A small image classifier, trained from scratch: soap at rate 0.0041, held-out accuracy 100%.
Rows from block 6 of a small image classifier, named by matrix and row number. Rows with one number belong to one neuron. Each number is 500 + 40 x the weight over its row's rms, rounded and kept within 0 to 999. All counts start at 0. Numbers have three digits each.
After each neuron's rows are labels from the 100 images, of 14976, where the neuron reaches its largest size: "strongest on" is what is common among them. Only what is clearly more common there than usual is listed. The data: seven-segment displays showing three digits.
# gate: MLP gate (model.blocks.6.mlp.gate.weight, 256x96), inputs 0-95
# fc1: MLP up (model.blocks.6.mlp.fc1.weight, 256x96), inputs 0-95
# fc2: MLP down (model.blocks.6.mlp.fc2.weight, 96x256, transposed), outputs 0-95

gate.40:581472536510558442457462533492504471506518456471415504483517487449535483513433522510471527417505525518560451456518516556467484532528379511558452495510468535544496542455466457495572484461474460501474443464426546461494544494460493490496461488489467547487478581443469502569466537483452486451
fc1.40:586493469586570533497452456545536484510568526473493487490487514470481494488455503524486470408444450527550477598532565498511463485538501468502561503490457453478470519498434526532509460485567493507493498450559488549518493482461461465507456549515588528477538474480469520516550474391507575472
fc2.40:448503459474478470528552499494439480474480522472425558491501511465517508556563516534546536500495456585472483507477495583515505543503480517528532494512586542556500489531453487559478511472412514489490490432462548477486517540475513456484485631498475478545559485581514533534492444573452465562
strongest on: the digit 4; first digit: 4; second digit: 4

gate.56:425484505566591502524510469523476451540510507534491537463542479532587455464456494546483539561474471527459458518440422489528541457511459414467469538534552524453488500461475432604498518500518468478508525505512487457505604505456509525482483513531510445473476496503455526450567544446508438499
fc1.56:537441461483556498533484544517468480503495414543518522526460470515542497570540500478525525497558573499575492445531566564473523543500515452491473462547548502511486522461413481532461554533510504497495563518512554431507575571429508501456456559462486487544448471579566502504545533548472491500
fc2.56:450576508581542500507482551503571424533459506529507476482553497464539487449474473519491505511486451438476502535506456519534533449499505492476499467541595465491456427512443471501482520398495531471544444456601534470474495539394437481467522536534527490501474535482450554505561481484503501521
strongest on: the digit 6; third digit: 6; first digit: 6; second digit: 6

gate.75:461426426536544486432483542553479493524504545494490469460535481451474463497425514567499493451479442550485419555472505606532517570468520481509509528455474503520512444427517453508520484514408478498544519503474582495465577538461480527503456486493488545543541500475494532485523446423456511511
fc1.75:508489585537470510506546442542536508528522558533468525583492520472464457502496457443428502611566445556518527500512452474461533486503556507517469500476467441467585489464469498556495471469469496493524527433522517474507559461569463493424566441548513443517506539446522512528516504529488464560
fc2.75:535470540502488562540532504486520465553549554511502557531487535502500514452498556470489388420497507543516470482516574500457533500490499492583477466437495486472468584492557520477510528523589490504489413481462533550491486491522414506520530527476461531497460466454471445496522450458577439433
strongest on: the digit 6; second digit: 6

gate.102:572534551481545480431482485520517476495540529483545439502514492580471517429507429427513483497463458474443508505451496472466505444504587522490472454486527519474385482530495480524493538555524508502560454515499464581544459467514537517464579498458504521480510455404526510537456580493540505526
fc1.102:538496554484519563472473536570514466419545490567501450488535484551489496552517497491605450447429541537473475558535484612530412433531455507489473480474554514523511569527527513528496538530490502518478506522507484583479500448518497488497452467467461504511537501506518479443538511451598489503
fc2.102:475560534553526429477533534457554571484487525435461471413493545543526503429496492549495479474488448465447492493502469444536511506485487488454554490531437496528470489474552473521472493473528562489415516520476515490441506458493520490522527464415488609497496557457506508510573529570473582447
strongest on: the digit 6; third digit: 6; blue glow; first digit: 6

gate.151:457567515529498619499481553487515542471461569511506471459459454471456546495508483501561459552492493430426518542549532522533527528469628524483440430484563478491476550517452500548543466495513526495501519514506492599529546471443503515532489486477540519442549467475527495477457530492462525453
fc1.151:547483490537514511525521451463520473511552520455406546466471521468502499552483537573436437514585449484457496576483506478514527523431483415480522479420489445494483546494518509532479482417498503484451440465558465460454464463446514453442502508513551495490481440483509493422521547477571467462
fc2.151:524457484447457485508478488454493481518532453421534531490563395463461477501486549557427493499580507500488508498467446511523587430469490447510535563501590509485521491478507503510475490552502565419485462434492493503554493437448490454564549490440434529524539501467443478486494503442485492478
strongest on: the digit 4; dark on pale; second digit: 4; third digit: 4

gate.109:536465489470377473449490473493420470488529487529437509510524520522529495467525439418464548424598513481467485478433517484433496517447449477565477467536489475476452445518495503505466487547514519468541511485441487454534528488441546523472487532476476488459517484484495519498579599500490480410
fc1.109:491503470498560557525447584478464546489429466465556506444490428466464504443439562520524438472493476495468538537520434461478530519448495498527515536526492607531607494509539522478487470537559499533496568482496520475508528509523472496513404449493494551507475521457475532515519485597475546461
fc2.109:513453485461520500524478526540558516513444566451504475494430501445556506498485532428420538513511462548513537577516539539526525448472439492533556521469479430493492521419540485535487528507552500483533510506458496505567373459485533430546526520475556452514518480501472507445444564463485456462
strongest on: white glow

gate.185:457462531493488441538469518537511495456515530421495541536451430499527458486492518467379595491584479495499541409477445546507478496469422517476536482505492502583536506453516470446519523521474508512457480475503548511487439523495520563496532439469505543441474516426468538465467500424525466509
fc1.185:548483463448496507458450479485496554497481474472442503449492517446550503548403542534550454475545524462536457493514536538544497413493502534478489406565471484516500566521499530526522517460435469574485480492475529469505511473539535535482494484466554463482435513475611539470543518575579490537
fc2.185:493396546462516502557551492542556577460498511532512503459540449483488427498520504473514473544542530513489504484517499508500525562575495586494498452497514436512443563484481578425499458514475468482494552516492566538501572485470418528509530487480474470499524572611515521468505577506476502503
strongest on: the digit 2; first digit: 2

gate.22:504519462497453523483509483524437538430423532551593482596424457492497576543453500509532547495521556410553525486579460491530478489462493500478508386482524465494529547462515541490544527550513528502503476481482513475532544537510508482508456508512522410540516491423527534472489477479535545461
fc1.22:546552520481455484582498444411529576524497492479443479546501485515453494520364484476545517484492531541484434481529483482519527522482499557474443493527553480552463537522434478485534528479446448520456482455475497594482527431472508497468514498498538502482558538499534560528541557472444558454
fc2.22:394500488482475526477480505426474484453386550523528548528445470522469493466526509510456480474532533452507507448562523514490494458484464493527501416508533490413505552493454598479493516502603472475491476495558414483503497534492566482498554520436531507492493504475492496551531540540519451573
strongest on: the digit 7; green glow; first digit: 7; third digit: 7

gate.92:497566534492477445463514492545475436482583529590441452498506485458444502463447516496463428539457485454493509562522498562516540461447507554505517462478533470518475508439568478454505535446511511494458571522555496476502458482546522486467489493397528502476494556418543497426490510577513483459
fc1.92:566580449476465542446477486542521459512489535517477466531566498498529537484494526563540506500497498491560500432515421566574542504522517546466497533488473469491617508475438476460488528534479491522417476418513516486512534492559504514509486513565489490448532495508481475604468510604479515535
fc2.92:532532503495472498514475538535494475478574449515481530468526519437511511482499506525458529532481483535473481580519509519488551461491515418467520490550473517512575417522466476562583537541431483457486547565497498453521431439468487449502527456503482416451553568583508579537533463550452501483
strongest on: the digit 8; second digit: 8; first digit: 8; third digit: 8

gate.113:511478453598432530561516562549415520504462463557508565538538516519530495460562500552492514459493497522540453505446453571489525448442462522489515501470472523508482502465472491442493524483542469456546523526497446515512478542513473517482420439474483531525456478442452494520522580600544535433
fc1.113:441492519516536464476493555455575523569573509449456473548449569446514547554458535563474390579475533469513517468496474532479449435506497489453500504500560485503498424516495439519452575542405520516468487513522504508519525568480539481469516548538486528493501487500492506522470510506405522495
fc2.113:432416504450533493488496483452453407468448502506502437453508490507496511480461544509480511509514577449485521594555470495463475476566474483595549490585502526450483553523509479534466485499486569536423490555501466491444486553449554467437461541489437489505491539517530490533513438519469498468
strongest on: the digit 4; second digit: 4; dark on pale; first digit: 4

gate.74:512498491557554477531473492504484492523460486444448501453448448500560513512542437459574529469482506532540471488456487524495425485458509500513440391527473510498552521457385497572527512524452451491521507519481468474579471484540514513539523574495461429499476443476452476435542546547505481432
fc1.74:527451463512509506551454523556543528502539549575549486474517519544394480515548476537531465512450477515514532539475472514525477499497555525485440496451456490490515537524475485503481502500475502483511498614599521467508523462576475504422458492578595484519510542525505481410486521507483413443
fc2.74:564497565473485508431514492424571536499475482520537481560467497427541513480391488514545552462540506473523529484570496511514441585442507472459539457592537484559489511502520518528463472546472480513503495577518509534508521527553483485481517537444496519501466517606469503472568493566486535469
strongest on: the digit 3; second digit: 3

gate.192:512474543510525518532502573536521451559515443466486535567439479455526558488498563542469483437515536556556429506505469503534531519424503515524416521494466522499445527546515414488558485464447539481466511456500524483500526466523424495502496419524429508454531521523425503551508573506433482538
fc1.192:553514509491482518458560543511576566468457475525515496486466472427545484482525483498503579519555595562461477466496474438517463493444517461478498558495523571511545541515518470482515530503489504516521566544509541412507482549535507544473521502487440531430446484536547597549531490460422554485
fc2.192:509521479573501554518478550494481448528446474577470470522479512493505473491543599535459501533508470540479425488532467504562461518570504526546383524538464465519471501531478527501432450476445483433428480519485526543450471432500513547489525470521473467515513470585455500578535488502499575499
strongest on: the digit 4; third digit: 4; amber glow; first digit: 4

gate.132:506436540534537506468485454510410552506484453507547497487467485485536518439472503366436523550487550556539548540517478494497456416492463512532488569543557509500530448474461459509504520523520521550470539554545478413516515555551515497477549485547461449532427507528525494512485413516489518509
fc1.132:431494526553521514490492498507502532534532589489450473512480510497505530554523540524554521440584532527475495456498562570557510466472463530482576540521460498468509421505434527481540563462458503479519422530465479519547574504468468477525453454497506507428482566446481480550538483400539485459
fc2.132:498561497479478495548516456486487521505536529496549576554518471518544491482529497528459518434503504418496549525544502513527478489426499461516555491541518545495481609510450494487460450548596542496572476546532560514523478522482558438489466490502449452545484495414482546437532562456439443479
strongest on: the digit 9; dark on pale; third digit: 9

gate.106:494454544499524563494481519478549493532548502535494551565471513472454486564511574516439516542495495470497520436530494559437532533488455538552533527542482509489540557431441523395513500444567487474541541524489429486499534461430447486502485444505496431549505515493515524534520558567506426561
fc1.106:532463465549515441388527413545515478468482510529507430460537535513522484520465424511526545483455528523586587514483490521503413512491501546453501487499507488467446439519514452424510562535508467529580510457461525530475498506472488528550504551561450558517527452540479463522546499463544478472
fc2.106:511487491482479492528534483515497540520507454480506450432521520426513492501429564595544509506484463518435458484458528566444514464534478452435454539533474504549433492510490440504486533484492601536510515520576460493491514442479532448521550536487486462488491562457558465460541548462439465401
strongest on: the digit 7; third digit: 7

gate.58:495482564542522460486523545477495449463582494542528475514455442434482534541473509501534597519543504482521407497504594471459552480457502497438472461495460574504498526410430478474485593518495508474459485505511527429557524536467477445485475486463522423508514467497537476482510539543461503551
fc1.58:489467429492448532589534555559538537480492462418491565503548532514477502521495577473534534534492486514572500540487445498455518533540490445490568552510512462523485501492486483503508463587532542486537540499437518552478527539539533536472549498512486516574580482482485522584429522548433441492
fc2.58:497509516478485512517523513531447511446421542483510536513438457402527520517522540515480608556475526420472494529522480552480516545486538510502453530458457516443484587538532470531433528506527555549483499431515476522540507491555492540426450482468485546470513509453520511468477536452450513385
strongest on: the digit 4; second digit: 4; second digit: 1

gate.247:459503521573529526526524504477472472480485488559495580429515514523544477485510512455463541551522491458407516563479410534497442443547441448484461584486560498488464546582549521527507534457498504475476524557566535465518495494458498498457519471531478486456556508496504506427532500511570405504
fc1.247:490530521488479450523463514523497504484531483611527478496552477510489524416452561536459496429519425420474507485484472466493447446488496546421529575489458491510429505479509534445500444503535514522489509606484470496463546481472586487473516504520475501488450500529466529513487545475538491373
fc2.247:539515468482536469464518558485489527483606531516468458484475484466449498500610476564559518538494514523576470502451499433540452582527455496496417454443495488467499552496535504462464503541438470521453536492447457477499452516589512511519417450485510516500527419480495495481513426475488481496
strongest on: the digit 6; first digit: 6; first digit: 2

gate.189:533422480520464568557477534494481513450487451471441489465507461570493511495472520569547519384500512521529468437504458430500517447481498566514452466590494528561482452535465519477501470494536515558475446522488572515547520498534463479473485506576431423550532476518507491549445503502554479497
fc1.189:509479523555472468504521484525485525464473463604483445527485560494486526485532451503513392545502534535443541517427512528493485494506424523474562523461498582510477506516492475482506477424570514459462446471494464479489493478503479407431480524505561516447501447510512446423489507556553405493
fc2.189:508492543470459474520434532535473546525549533557501553534502465551402477476531473522516564488484544547433529433571527521549505455507571463523479576516493554501536513507571470472408569480484527510497497491505510465494482530472524512471510460548415427499471542549522538531554488449553553472
strongest on: the digit 2; second digit: 2; first digit: 5; third digit: 2

gate.71:530505467489507511468504503598501519533571441540527529503598499492478475546481529526513535516488540469368515492446464498425434511531478494533515513522484465480513496535504511442459508575423479527486481475435535483510491521541506467529508451512487507498487416509470490528461580572617460514
fc1.71:432462477480538495495485566462509464556510562477515488524504574511529513477461502526515418483554413465529440513477476479518569503475526486490511439517487569543483513515470400524516438457474484477466517535558460457491497496424512448451497538455510396534508499522552608508533497544471546514
fc2.71:527520620541489488556565510536460473488517443500497507453536510408497474532476486533499420519516522536503508503592565523456470501507438508524551441466466484511492550550569460514476566504566523550500476442499549471489467485449547539519579522468509462518559533509475479545470536510529448428
strongest on: the digit 7; second digit: 7

gate.253:408519448533466487519483476522504516534556577435451518511456470429430493602433544487476439449528420479487479580445499464495520514494572501531491477492519430434516516525506449449444536476490506460466529482543498497526481580477504485491512486528530501471559452528479451450458449540527516505
fc1.253:440488537484497489490451546516493502531490479427568522521542435579553516484517486511532482559499438479549520633409463556513508506499513445511503520500584555428593505461483498536534516465506487496537505456496487482535557472494446440517452540529547531470464552483512429471532494538500507530
fc2.253:513470403497488505475513540471553498544516541452471504508496515446412494494496514543452486473540431496513463442503583453484520503451533542472492503508465544496482558539617546506539508519547501495544515561505535515406443438561506553441521418508494505481482518433522514506492512464475437429
strongest on: the digit 8; first digit: 8; second digit: 8

gate.149:497445500498488510473488538496531545481468429439491490524528521564501512527514473591457443557444474466529494488497483522533505566454497485506482441458527528517547422592556524535463515517490558467511550470537418438398480532511517513438550431489437517475524493445524452521477490484466585520
fc1.149:489505487445491476485466480450495478554507520491492519398502543553497491494488520545502447489591455502478511467540548525486551530515523498553511469525505456545484446518484537524417497544468516487542530524522495497521396493451515554465533546450537511502491526425601477512491532498395617450
fc2.149:446467544426511483497494462502472485434566496591447501471496550510496489564468537448463485550506488471427519486530555515483507507482457521406421540511519521519507498437462580441522535474540506459459471561462440505486568440567567506511476549536533492478527467567462543541511500508505500443
strongest on: the digit 3; third digit: 3; first digit: 3; second digit: 3

gate.233:474503500515489613498516534519547492514470498500569519542538548491384480484472548418483454522473512530530453460453444443524584497468450496473522528537492483475518475525500539513508457449498489485529529543565452435497441461494417477461540458515449494483471539428540533547467497492488469595
fc1.233:562519493464475436457490455495463557480518584579582492506504460550485547519519480474474457492425561466510571509564509496531468463480545531507467421455582466538462522533532521464515541504457439495537497495459489606508513510536587523537510455503458545491519440504541464455485543525500480526
fc2.233:484510404531431510533461468389475551485528508504487574557554526482487530513465516562516505490492451561545458513541478503439560498490476485525540502474492499519534524524519472516549431442515474505515617484519594447458485509523537468498459470508547526488495471499471488596533548422459500488
strongest on: the digit 2; dark on pale; first digit: 2; second digit: 2

gate.118:493592488513561492562472569499460500527547454534526505444528450513429501461532507464531541518472486509417468432451494513511488466510495569503477483570518497519537477543442510498445541475569519530447548581565439442536444440509454493468482506472502483442472497459510472532480565581536500534
fc1.118:493518526539560479430514504487485492547428479477483477520468452490573508465472411490516580457511483547529499495424490463542457509467465487469484510451535470482518403509460513520488471442458474527521456497498523424517468533447464471473462579451493552500469378542467483455604480501493508484
fc2.118:548532479516499513516575513519494499509473525523403535457503520476530549393505513503523463484474444493466501520504574586470478504468470538506523484453498515525410568555549438503514540565512534496490484501525524477502466522493529530566533474446471555534493476563509409569526583427491513437
strongest on: the digit 7; first digit: 7

gate.203:554525452475503509513503489403479495538454523486549528510523447493512542502474505564552457486493509467533417516518564528527475472533525556587562555452434471501499553558552453558533505459522508440508458555534469509493529531490444466534457508463514568578498443508567441486536545503488490576
fc1.203:562566421528514480467571459462550562496489518551497468483585491502507510487503430496557502477483492528537429525502564602514513458440463557529510493427495466525531535466532499528496487454521426532531472539482514523557496504444473511458453510419505451524543449428464446521500562499546515480
fc2.203:523458520404481569484472530462506490518508536489460507516483463488476518516528547431519579494527495503553482481473520441457496425466572471496465403505541482483434461489551503592531535496550513533445488415458514475442568474547449570528526483480513512514554465511401508508524486476550500490
strongest on: the digit 8; blue glow; first digit: 8; third digit: 8

gate.218:547576497483523517561505504572439539498487453480424498446588521467543473549473511504492545461489564452489466487578497481563515479607433525475468511455481480558438531493534460467531516510498518502487546502577508530518436524559481508530416496499535556481509523539490519440463445534551527473
fc1.218:497490396475447538534520499461462499433416481464419481521533454531488478481500531516513558481542510508484535442561482546505469512486465511489444456483484628497544517473525505541543478584461495521525537451514487456497473518577490494579452481519472563577485517495492493501485573507450454441
fc2.218:557522451518454492506529546552497459488499536490529593575458498468435486513510510501528523491432535455520534487543513508520511454461440524560554477417469524481554497537559461487541480487439490448517528490495506487442421455497448527510549496527531572562631455488529490534508500564513466533
strongest on: the digit 2; third digit: 2

gate.204:464527476493541485469440544522485514439562443476494480518437519481492473474563458524515610474504508462509529589522479491479607487458441518447419458466531469513556502517532506511504530531453495455530518410487507474557504512510422471501549592498447503480520484510563453458578492485517480493
fc1.204:540512525476563499493558471507587485458573479469365535514493532501477548481495546485534524496568433540483489515464494490501537534496472509563513506576440506494502476481539524550477500530526468517554553470451493497481468485569534459495545451530437578445496508441521499516495517406487463415
fc2.204:426522479491500507513465570473577536447437459538548437513434494518469475491539492481545460490476488497504501514538462469444432555574436523550477422467508515483499500443535517486504421495627460451517502512509507463518526466510509516448458531507487606510493500509583494538557540483523501530
strongest on: the digit 7; first digit: 7

gate.186:505526559452459498506493499497446514520556471544439545559512513450568446517459509486482556415597540508479477429543571438497447518443440525504475524487493522479428490506497441586476475547468478501519493542570570481554504531541528495500511432465477567511480500538501518519478500533421484529
fc1.186:380515385494393520502499430451487566511462483486476508488514476467510527447531512495440553473543506472438541457517520450526494542426554507553570452462498440449535424499514468515482519500487520494471538517552548450516501537458515557528482473508531543508543525540556488519521494442525507509
fc2.186:528488459527431523593496436497507505486480476512451538476481480526477481563443457547479544553566473495562468582497569529522472551557534485564532521543472469462439483549531556507529480530546456494573456422571552506544451525510462513546521443519513511431516507444471434516513520498527506515
strongest on: the digit 6; red glow; first digit: 6; first digit: 8

gate.45:464524530512473502461542509540557500489433501560602498444520509502491525521497478537531480442531521603452498466513450474547475495487508511434519560463477357500462539520486479474500454476473462528500581453496578486492445526449453510511516498477454490510515444583524475434522540459471463495
fc1.45:440510477481481510499526459510557489502487549510517552530507622486436500556495553460600563467479577524484524502532481491554516509550490454469531472438504456520554493461557504486577549535470495492517416568492549473453475522532494496522586462545549490515519523474488479518537520408450523520
fc2.45:417482465513565523457532522545514516529495487519481493411552472564400512502464566481493499529491459603482480542539512470507509507503473466429489528457507470471527435491501512530397493524573504512491552465470515466414536512477486493452477530534540531512409476498491449512528579527538498562
strongest on: the digit 2; third digit: 2; red glow

gate.161:503455525504416484496489450535487459537497542561523609544514481503466504479454503529391526459534536456481392487512485482452526524523450474517540428503445453523518475536504453485513500477426473489486535516454510458469538461485551465508545570522511575495589456439520499568521463515474488503
fc1.161:522595505526520502519481511562549500452525539507502451556572465512444508480450476519447546499455504528479432473463456496500492484482443516497527602498464475489564477407558591495544425489537542511528565468473480504522501508521434464554525561467546486504465559500486527502535544448448533549
fc2.161:489539476496472449588450568430522496545475437516572510423497539474556476474557550487503479476453437506537499483526526497452477446442475464533520479451470574495509453479515452515484504473566505536485468507505513467484479533509530610444415468517461543534539492486496470462471549512544526405
strongest on: the digit 6; the digit 5; first digit: 6; first digit: 5

gate.44:489495524559500475497527476551540483449522531557517498435487497488477519509523436499525484498513520482554566600520403464486519506559449469424544557427483515484465488523511496510595468454483504502513478467517544517455528567559474413556445544497511472477515478482464445515486407465521438442
fc1.44:491486458477444521500494434531452461443460486513523492492538444505448504415490543465520489513496519463476536572440412552386544529509475495531548530507530516472466518509483447491474543529488535477530605557497562508536513503468462517486515487568509500566418466520549498461538480575471529564
fc2.44:487490450571528517519503495508489539540505468520487520467489508523571476567512456534395555532505508467484479517460499515523507508443532503447545545451453460567576468419475487535446486452483480477470526448504526426535476554509518488490392408531555435512504553523530518445458556510522481552
strongest on: the digit 9; the digit 5; dark on pale; first digit: 9

gate.4:499554483539490504502510493553428535513440503498526524532558493506481476438494490492491597549531490414478548444485489435490486508546430510473518401492569550517478530530571448460506474572540481493465525490519593509481497465493436516537445445541469483533501543457446477523527506588530448517
fc1.4:498459439441499524434456481482465409506494592564479473522527494516566502506471619420477498494521476494466588515533456580501508491534509521489578457514515459493460510528470464584487485537455536469524486558508474488481570492484567478510490544526539518538530514447530564543516548523467508490
fc2.4:433542533529452484471548528440524569480520512469532488501527530528452472511551484507513526429550495518522467479474439413517500549441529469469432499490519465397526431512488603567529494514473450570504490469449517504430511453529468459454449532500490476546495508499461542583531474453514455485
strongest on: the digit 9; second digit: 9; first digit: 9; third digit: 9

gate.180:463448393541561522444456494511467437479502498512530532538518465495453480560456507506493448506487517509437523523435397549446564511461511454509458515454494504476573453454474466455509539513471526493505502481456440476490487484482508529479495414499459426504516477459513467564495580602455505508
fc1.180:597502405530585525508504536512538494521481525523515509523534527484507525489550485488496499539519474471419486462433483459477510536536479482413510486457524532569507535500580473413443486510477467492522492501483554556500543459466554487474513442501467484492504574483490448563523517637511459466
fc2.180:519506497575494484381517544536532499540489434416486442472508487498500480433534552455531499457515481521531467511514487473515528470578497576390574559461533527518481480531537508532488567453472520490524521535444485513518596495504450541482439546503481506549466440479521510437476476483503476547
strongest on: the digit 3; first digit: 3; dark on pale; second digit: 3

gate.226:445521527378534485538520564528479533499551405479552550443475490518453458518522493470537469495478458488450443486500518568474477515505481574554526557513501495466546544458577473474463514560497440476492542431425470543500486513562512490452523536439538513567555495530462484489450467494478508478
fc1.226:491564436545460503471524406541455512521509521447517501539538545485483472472501436520483545496451494538492546491438447445469484477524524560533515462441521512507531398443494524493484452520490485480475466541567399548516440516484514569494478511513467471463418505516468520452445497573546484575
fc2.226:449491537489483532483532454478463511533464522500586483495504499501473483527470489504508577476495503510518518421509484450466539542492514473498483542542490501458493527497507601606368466546444424546528490540532475484473473511522494479453491552488483567492501473500500563417453497427527460596
strongest on: the digit 3; blue glow

gate.171:461465516426517489541504550460534476522451507420430470511493551551502491474532487528476603502502524427491397426508547419526503531500481472502511480481484501462480490451490485564454511506493527497526523511472479472484403514488429519465456528494502472551481505521405591491468431473498521431
fc1.171:556554524517532548526499422476491531544501466472479456497415548464460449456574477536544517494515566505486512426446514482507516552489479489564420404495510428494514498518500510559536549427533479487491477444505505440503508466516538548516480490419548457511469440502553519470550523416460490514
fc2.171:452477512479449519459494464520542393503492457509532529495440536518551479421484522514461472545488514472548544530530468473475512548474575480476503505529498439454503533589429521462503434457461435481518483482540565536426519550442510475465521560514581568475505525543487502528432522469497455440
strongest on: the digit 2; third digit: 2

gate.28:449496450545525504486457544485416442493489512495537456503521508472530516470479598579502497428504526458503533553504446501491489494374450514536492526500511529460482469464540433521482492522492547476525618544501483474494434459518464458517496489501458557495462487571489493544557519588456453474
fc1.28:530522476519505449473546451530490560518467532496618498488523475543447482503552517496523543506466495488526504499536453546505489489502457462525553448475524550451511512448566492389503443615531476514508489472518499515426439505475469536516495453498493469467520554430428483493473472589586493527
fc2.28:496509513456452476534473475464511461483465487540485523518511462429507496505468551506465504593535524478484587547593525580413438476521527531489566435529485512501525569510409468471528449500478547471491518487474448442490474581504500478478524437496513500563489540468528448447523524522424541536
strongest on: the digit 4; first digit: 4; second digit: 4

gate.242:557522668483547503437529480456535520486544451494498510556490484515496467445494560483555538542531584505485487476494576412510458484469504495462509527502501531536489521515514515460480551436498454508513464578485438549511477467601502525458519496487482519467474501498448483555493511453481564534
fc1.242:466437425580545494446499539482459541572494621462436505519466511493518480476436533550454499489516463444496500499563556451545486487470498453504506506488478490516440524483471460570465504488466577489521511580594530487474515526474425490501483450485536478515505456450487471485431486480448447522
fc2.242:568475550476546499521496462522480447498531505502529547508450540508514426532475561453470469524486525527503470529524549592491448519531459456485520564474480459450546515534466477471529511464440495500480454526436493469531533611548547507473465460528577462409482504530547435457479466496550519591
strongest on: the digit 8; second digit: 8; third digit: 8; first digit: 8

gate.156:459509484488539517579496545556506460593505499475519474522482549477506553520569515502551457445467500564494421479544443555535564436596486506531517558484521495452511522507472468546515507499553527535422535527506527489565531459520433502558447495556425498423507519469529502481487434490524473467
fc1.156:487536413447499515541502560476451441547500460519466501456555517476481464515558510507473471461430505535495509485536516511469571529489471591521530425478411460550468508492525565533499535492512521491514562525510458453523368457466503544465476539439544569545462496509538526456530486481517499452
fc2.156:597436566520551542500480552484527508521459532507516483532527453539481467505428475515480520486467486501489492507538507592537485516489486548485543494563417482542501465489562518491531548523527466486596463600504480530501498403499527449545457473524472483513606458516431512444513466456533519506
strongest on: white glow

gate.104:434513527421482561445469506484405483523514480527492529473443446495558468475570540462502501532575469547514516505534555424471512511508505529485526580496537524486502493497466458539462495507508481507482556565449528473614448463535499535534507535506516515488426476538530582434481481430456454500
fc1.104:543543503559527485458565479554494509491494552589512443485583506518435511515470529501517559488521494477448573542494480422525534497505503494462433540464485486527545502547579532485500482490503416500517510557466477514425488560509490502487448467503459484544524442556462529438460449495580486405
fc2.104:522497442415551483470531427515516534464490506496503482472552468514475536558497435419490497477460503566514562490504482535440542516448532506514496463489586480429567450471506449542457488506475549534497493415540435475484501538513447547590465487482526589530516458516508504480500557523563458537
strongest on: second digit: 2

gate.25:467477542517456521528523527509503522490501444447542486532514477569513516472477487491449354548456388485522444477537519579502497529477481543505472485528492455548460477480438414419464463497520470513458549445481501465425548494463561476546488544496460557516471506545473526471506466532500535472
fc1.25:512519503504571523498469551501420520537457453500543514488447473475531472465562498552482469556537541532524492598411469489394481462488549503504495469460470518546552538544487502528484517513464555501530494490433458449512518554497555559544504498535409514430460522480547448499538514578452513527
fc2.25:541515457539502465523577498408480497474457526530574460509479571490521518470515531567429479447529474440433455500501404577506507462503549490485523468483504472537525555464458438513484494390526488525481497513458423559496533561518530523473458551458494472529505565536487487444516451491512509477
strongest on: white glow

gate.145:494513464570536464443508521541435490509528490514546552515519462550476505461467517459527448455535461505477542551521361490472498471488520466429478484481418452504429511430515439482495500594489480491520504530492447564471457573500429505480521448485517514473495458493440511472476505576523441468
fc1.145:524540532516583474524505483516531497447558476611513462545520555470488486592475479537574486475531516506468497440534515537499478488559465535469484452409518528508534480469446498436508505475483468509498487483469477567517473479613485473476466495498450441486484477483477498456517526556601406507
fc2.145:471518534500543558423475482492477488469584473519480524510506548486431540521578445588529556474533599500568444479427452487527561474518424523481436525493500512543449504501480550475541450431525539522477492497464536478504595479515504524538491478522421489505480559502554499517504465518538487472
strongest on: the digit 3; the digit 5; third digit: 5; first digit: 3

gate.37:517531532479512534530472565504473527424563507514479591482509449500515463507474455458488424555557535474484499453541568494464563494498459531505484537489419467562455512540490484426508510435519458525500473505501548537514521440481556489485497542485522502453457514566509491477559644477478468447
fc1.37:470450545487522509481491528506487437512519492460524546498486530527607465528527490563397473591497492465583500500552482562478507513490455475488516471506485515551394487484411489528523462472491539524458487462595540494461541491532431511539514508498472415507499519507494453583473560506461491516
fc2.37:530487468501520519524448498511507495492511455551444519488440514456473558498522550465461469573442475497475479535489491627421547481489588445500500469428531513489540513519397547467504527470525543490493517521495523473514522564504483416520499504467464493533547492459580475510489567592438477519
strongest on: the digit 4; second digit: 4; first digit: 4